Rows from block 10, named by matrix and row number. Each number is 500 + 25 x the weight over the matrix's rms, rounded and kept within 0 to 999. All counts start at 0. Numbers have three digits each.
# conv: width-3 conv, dilation 3 (model.blocks.10.conv.weight, 320x320x3), inputs 216-251, a 3 kernel for each
conv.140:488524525479508503507521498504469513489511518491463524476488462505501501515468509525500515501515507513481488478508486488482512522481463500472477485511496509481480457502538469497513519500487538446478540520456474501499513502498488507480485506466464498529499481478495492528496498464471510490456528483486506518510482497499493483
conv.141:542457541461521502539503489473489520484495531504531491530504482568459485475512460511506485522448534518495520438575467548492512520451519481501496484548453457518488550518500508472497509535472475538467521491508487472450462496483515482518474565471516485506523532487520442542508515492509489529504505471505495495534456483464523493
conv.142:494531536462483500483513477502513501527485536498489482503478483505521501527488477526511500513516521509472503461503471478530486504476496509504486485508460458522494461484498485497486567484453510488475501494472455521500467513511492502472500477479484498511495514481479494472498482494475493522479492506505509508495520500470496485
conv.143:477489475487502484510471520518496479517507461510469513492502464495478480481480504502484495499514450507490490528511466509535465518502526465489518517519510507474526544478472472466495483521510477522506507506508491505498510512491518476521474493556469474513506470515487475537482479493481490503468470540530506467507474499497484503
conv.144:481504537523499492521496534519504510511501520532512519526471480508499548509548501464498490497496536498511516492505458462486499489520491488508518515538474494527466513489535523463533504466491464530468478477505503501448490475503508538496482507501534492499512487518496513478493499502524496524529502508533505522521509530467523503
conv.145:543446480476486510484447484499509484490492521492483488470485530547458487526516483559444490530457467486529464542489522503496478493471523512467484502489496474484523487533493497510496494515488499506475489494528491484507520488490516486539533479492478505490492470477519459508498507477506491511493512530489520513549479474504491498
conv.146:517475513515488551539525507537481485497480505481509514470532480507524475493497498543490486520490505487508523532480544533484526480503528520512529499455524506517498466536451474511501485501482513469499480516498497505490539482505472555483521447543463526500507505491541528532476494483452487557498481510533449476499508458501459489
conv.147:463531495489479486452505480486497529503511471485473510458533513478531496499501489489526486483529460489502528497480513525503490499478487481492513468526461547483541505480495474481504497490544477461547491501512472515456516504533491503533478486530464480498463495472423516524477488541514510512475505490561494502468503505518468508
conv.148:465499479492499476526480461459529490504476487508493453545478458505496528544477493499501484489502543513498466431537490538476522484494510511506515528476458519534503502499517475524498534486516502476500515498504533515485497510545486523477455503502495475459521482464435496504511511471511490545482477514527478510524516489516496476
conv.149:499469510525468500524482464471523498491473507515491479494538464500495483507492506533516486518486470432552463529466518455558465419565475513477502509520488480491521437518523516496519516549447466551486520510476508487498486502528432546512499531485523494471479498452528473479496557488463536515509508496489519505497480506458510487
conv.150:500476528468491482487479467489491467487486522532488486510532532471508535515472515476500487488457565525504500506557488504459510470455451484504501444512556517498497491507489500503481515430537473472495450490470460585537488476501536476472516499529497501499503516531498495497484457492487497490477477493474520496441529523494483538
conv.151:517518492534472473462496533480512547499478479566404587473505484521509500469549424475537462501538476520505536519451488514464543514515484465550469511482465511492472483489482527483473507518524510512513532513502506467465479514525520463516475486496492502495481505541526464501519493515519458502484532484502498469518517465525499515
conv.152:523425505509474531491491547532485475485476511514506506482545485516491481496470462498500519502470488458534536550512492530500488499525491539503498519519509505512528506520492516481535480507560471479521462540526512542488523497486494473484458506551431483586521479497527444494434561550492490536462501474466518500547463475517507470
conv.153:498486483461516504514521487555509515471476496505494466502520509493490488472484484487501491479485485540506467504536521529508491522510537506504517494525527471519494497481500468490511539484551484503537541467565477519541518510473540484515529505546455500492485485471483498542544510500486471466486472500460486480505520489491497517
conv.154:448508504477496519511502511499491469509470522515500502508511458459522486442557474471533489458517496468488512519498481499481477445528488477520472495508446504524464544463549548487532487521480457510437482503502517489480483511469488516468495515469454531440489496512488510478467488491527485525487484512521481521482508494471518491
conv.155:471466492493568456523494509499458519492479436486481504498477537510478500536500476507492479529474479493487523483526492502498515500501509512514480522494542518567467555449510497526480438560522506514500478532504525479534494484484463556504448576511535491489521449512494545496478525516513533453472515484518496478482478565499499491
conv.156:505472495519485527459516498532503455509491506498498481500474509523473498521477517471500515489484509471490524486493486519493491538475507519495487504534504487513502497482496477501504523517495506472481560493433509501503523466498506489485487515502485460517506505488513416525487493504491498517494525460474500495555444518505498497
conv.157:457506496545498477491518528543446447494484541491506510530504501461514469543476517487494542465512497566513530494486491502485497528485498498514503459556484516496500479501475500503480526457514548484487511495507485494492503463467485484470512512506574443556458546517485521465562486502506503518520517545493485526470468460519515464
conv.158:501482529519511465494497478543444482499472486477499499521496535543466513599489498468483501539457508508490478428505502538457479495497507505489489509492497507509504542463479523466502496520502498489522441560528504497493485477460451508516441518500556457513543471497468489515478478483508473461534485491509495495533463506515515507
conv.159:491505485517487503522511486506461514528514507532466516495490574472529489476475511486508486523519486434534537565429541478513513473519475497480484492491498515470480475536472498485530460545533466513509472532511516473515510475518450516502504509550477487552463479528554485495498518577490527488495527477523515481497476516461514507
conv.160:470501516491498478516500523466500543517496478487490499507525479485510504496496480481520480514529491552510470499541474458520488495509478489499502489511448504534449524486506490481535524504481537537510517516504480496495485543497521466469552524449512541486489499498469544521565527461514492514515482535491517500507504520517495465
conv.161:484535472509453527513478480507508486520504497488478478459485512509514458501488479524505504473536479505491485515486547510502474501498505514491486507468528539494497520497503467524472506490513499495500494501476545464520532489492486536482495484546486481504486467469507513474506487480479511492467531497496469535524486483536467472
conv.162:499494551498486522543451526513488490521501530493512507497492493503484535485485495516463516534470533482515493475480514467494509512460495514477527498492483501479489494457501519474505514498534520516474521500488491472494457531474526434521502486460488510518531454499466567532508493488506466512545488466475542462466488508494470508
conv.163:515477544477501514548521460529460526484507525537537491472518451528476543458516500500472545494490535494500508480521518499506464530525467510474491477490454512499523481508505508494497534482483525494510564467447467517474486496531519509493519530502460466504509497503523490548505529469503498507519507507462504497479547482479504526
conv.164:532498486513455511508473483486505486497494465480513504511432554544498488485472520528505469513487499488510505502491533481524470479517500465508511500481538515480537532464528473467506514519497473528501492545457468446498483534466504486523511514520491475524481480529517471507505513529477485515509497501486502477553506476493519525
conv.165:499451517520485539543449520482482535500477509506475539450524499486469513497522493517479504487504471485530490499488523484506504482475498480473499462454481504513523517516479522493517435520477459474546408476539480523481516503561490480498515499522490501559514466511534494564464499519526504524471503502508523517513486513491506471
conv.166:518523485513501483507494491512508463489507462501483507525502483532470515519498513503522536531523507486496493467545481494484493477509508480504505483467528495548541509454488511509491519494518500494507531472511505524518507538518517484485499523514516503480490436500499480484502507478509530516485511493488500526501518482504509501
conv.167:504508500437496513474489485466508446489501487499478490513502509502536505495494472505513486513514509520483492501516466530526467499480537545497518546489538499512517477531483438505500499465565532499511499467514532542505499535480497457482512494520468500518532501494512505488515528499420522519482542506466510493471511476553521511
conv.168:496504542518535487542497550453521506493495498477537497504503483476489549521482486507482525480518520486465522526502459525470499529466520461508494494505501558488524507504521495498485525494482511508546498506493508480516487480547487492514504511505542487500508477513487506543514474497564485515519467478490546482481514535540488487
conv.169:503481505480475505530524470507475482488487491517492516479483492534506500480509530483513513491479530458516527491448498446544490480552481503517507477515504484515485534493469510446515505492468467515479538495480497519474477489514484527496492459506457476532491518483482501514462508479508501455480500481522495489514518486472549498
conv.170:494478506479537493502480452506483529486488526468498473502520509486494480519521465502471494479509504526521524556478495518512540456477467498470497546518461493498490501492550521500493498569508565550504506522519510465502514455537450478463510480469493549448514494483487500458573501558508508490514494499478522537518470506527532514
conv.171:527494460516483529509566501467497491500484542497489522518546497496503464458478509463494517496490468478480510514466519492508458486496500486497516519479490465481453504503508495510524531516477495490475487501475509518457449515446466511483488544493470538516509491511509510482502510521479495478495478548448481525501503452493485472
conv.172:493496514490529517491525480492518509501473536509488503513520428504507482531513497488525472508502514564498471484525499553478522516467512500510511466516493473531486471480510468456508571448468544479472545474481464529487490509532507467524506479505532519462483514497487490517594483451483463524498471516478489525464549472526479477
conv.173:496489524437538484477549479520474509462545507494522528517465481525479477463481517486503502522500541481512487475509466492536504522538488488524522480491483514492494497509477465479480501520458509491476511514441479533512474518487521496530521491494448490487550472508478531499531520480486483504445560468473537503507474487523486515
conv.174:543470531515480470451465480508437529489554478470513502465519545527442518538463513517442515527467534471434559511498487494474497490490473468485484549496476524500489492477514478489483494459533556501477463510508502492499503484504511491481522458469490502515497507500543472528485471545505476477458515509521484507527446505564516453
conv.175:471525504497502492492455504501509489473519491489411532486504477488478527486472474463483495482508495512487452474546490507510480515503451535466490502496478513517460510514511494508501503519517485525515485479564497502479488497475522527503488537501493486465524442511515515491491482534477531475494479542460493520499473521514520478
conv.176:483474553486460495499469516448521483497477515510501484510499452481482520513466478507475553503497514567516448490557572522514494539558481521476520484473517503505520471499531468522493535501465505511473512512485514476492488522529472531505491510538508519472509492496477508539527513462527500497496483457513475504485487533535472488
conv.177:557513497509472484520538487497490512521474536522501457508490486500487496451531507508503506492501520453481583455449519501498538477487517481497488525487454458513477488493515491508484506477554516529504532488525517487434503489489527487507512456485499489509491538477538507519494465555464493475560518460497508471519461490461505495
conv.178:513487499489535485507504493505499514463498465476503513519496481532516481472502491548507500491484479532483484488500484474505485518554519500491502491510536512494510429499473454518475513467454536485500515490520513472533523486527503516554539529530529501502497509501510507467544491495459531466507516508479480473534525534496475500
conv.179:465477509455544494522493491522523479444516553514467478522502508485513502476528457453513476474477516552495480439561468521505496534509499495555467503525469479520472478524518487514465527484533515498500498487512478476456494512502562487537503512491499477463484533416457464493525485523456527487485505496454512531494480515482526479
conv.180:531507486483482508505509478425468516500516523483492482494490501549539510503483490512521487495482527493502464479489489453503505491492474476515469502483485497482487510510541487523486484506502492434495513522505484489507454453503462478531457483454482499487483486485530483435492481471529483534493469528529491552551519508482475469
conv.181:482518505539501489515509512466471482510519491539529487513518509506463476509503501520478507503495478503512537488485515477487498497493493521493486513488485472500496486478482522516483523517536506500492527490525501468469505467476520469463517481482507546460519496464513509460542488502513488505540492480546492476487468498481522492
conv.182:452546526517474516500472501478524479497479512528507483453506480522511512520527484534502513464543485497496467515514505493465487554502440547512467524523439535474526517487503498522484462489544472528501482512529506503503497498485534493499497501499465485474525475481515506544447489482503508486496449511523456540488529490523479464
conv.183:410519508496468491437465505474507505505458544509505517443498505434526487495504504490517453450488501500503523514514492454492511488502467495493501478472507536517487545447531506482517495473520483484518419533512501469450511535459489473449471501458492484506446472538459518469462500506518460507494499517545470516466487502500491488
conv.184:510514479521501470462518500498489517490496493523519456480516561516490494506527461466518499476506495458497529531494502483543490518480495506516460475526502528493494520479515507497495458493566452524536448521521511484515519507524514467511525432536501478510486553453513494498436536566543474484488535475501478491534490494447559499
conv.185:510463527484500464495474495467506514500495478511472485498490458521476527530487478504491529516524501482475521459513508519509498513517506517509513488506498499490497483460512468484521521465487480498473494497473493510469493498523502474528463528546468471488501487532492495500482481521485518511495468531535514470481513512502497479
conv.186:541502469507493483516508486509502476503493512465498505542481467532481480519502490485533497496512478514476470492506508496474452508507448497476485491495485487466492477500501508534489524484511474488482542445497485492518491504480474539469520506491547505445495486490501514460535489481470486520524504511447499545514506480486517497
conv.187:487549476499506489561505478529501516543484466494512489522468511481520496514501505495537472510523460495471486470509494533468518493521494493519486477515540489512510469526498490517491477504519492494548538467526509495546527505546489503490521550495534502488532487477517537473495470518495494504498482509431547505464554507471502533
conv.188:497501495498493494548474514471492563483520434487505524508507548474477523498485483486488503461513494497490569481493492468512514465436560464526484478487502482523529518472499483489505528502522483488539469505533481491461470534514477488533508498491524483517505496534481507512470512544483491509483557448506498450492469519479475536
conv.189:500544490468499495504490510551493494500497490480532458497472587533551498557482506546547477551504449523527515517545456516481523482481504526502496467513517508512497468504546468521482505456554487498511521456517515510588521507468515483454489497479439492513486504486486522431515492530471499482513461501482525513503531558521490539
conv.190:481521460493480513519512503483492484487481491508474466461509514558473487445500509523469519476546489477507464514472543537502460511501486506505504471475494515464546537482459477526481489490513493528465518479489528462554509488498507515515481512516425525478488490460524473501475521482480507486489480505526443538522454498507477480
conv.191:515530485482489509480549504493477507533494492514506497513495429542505465433525524513531478486511483470481479503519476491501527480482520463533521483493501474510496523514469482489497507489487471473519501476513490502460495511500472451486494525469515460519489508511522514473476490468476516490483512495499493445526509444466472535
conv.192:473533515485511485474489472469481522537486493492486466541522498509505501497481481494519493486519563505494503458455534498527509473500504503478508526508468516510478533514482472483505534477506481497524522486497567533490463477545467505508474482570460526458474535442480529511483490551479500524454478527558469512506517492485509493
conv.193:539489475508517495456500472546494446498508493458510487490474521520484528480488506514500504542475497478484486514478540544471465537481478539483494469518470478539487458526504473536493512482505515484483511508484470518472541455467499521485507494526493491530454519515487533526502434522523490503485505501433532486506482543523479491
conv.194:464454467491476471491514504491509463465475469480496527521522481504523459540501527498475502455478477511520534487479479493511501567540544540444514517508487522526519474485494529463497516523520485502488524514535529493467496466520491494486536479465503539503511473516472492474526520496519509504532513527456530488473496485488498480
conv.195:513485528485452483497453477487545453533475447532488470526481519495514515463535508478494510503554472485525468440490535482533484499490509473489524470476478475453549539474511495501512510504487520466537546490499543458520467556465550490524515540477487513491532455496501541481494502465487513472563473463520458477509461530490445535
conv.196:491490521504480495525472486433504501487492506572492462492487477521495486473557520509452486458516486456487486491461503465524520485522466479554475486530440502493519521494501495496463493511546448502550498498504517481457465441497449501465507510470490495486556573469533512476455492501490497486481504476535441508542482455467552530
conv.197:510496524476504499503480487480493507491490537516520483515489475577467512493510503528505480504492516501500479471515556526481472497481471511491456489491487446494514546491481478494539504519470492505484525508456522488470509494494527528434484512491465530483522523457537530558483486496461500513451510508513494512611461533490486498
conv.198:485498541461512540520494506522454493497476547478497473455541513487476508557479495505492503543467518500493533501479512511442519526488508534469519486515505505540460452485509484474527475526477488512488489494511476504520494477539517509469491549496470519516476465516474538504462498558485488523495468503453509486459521503478492502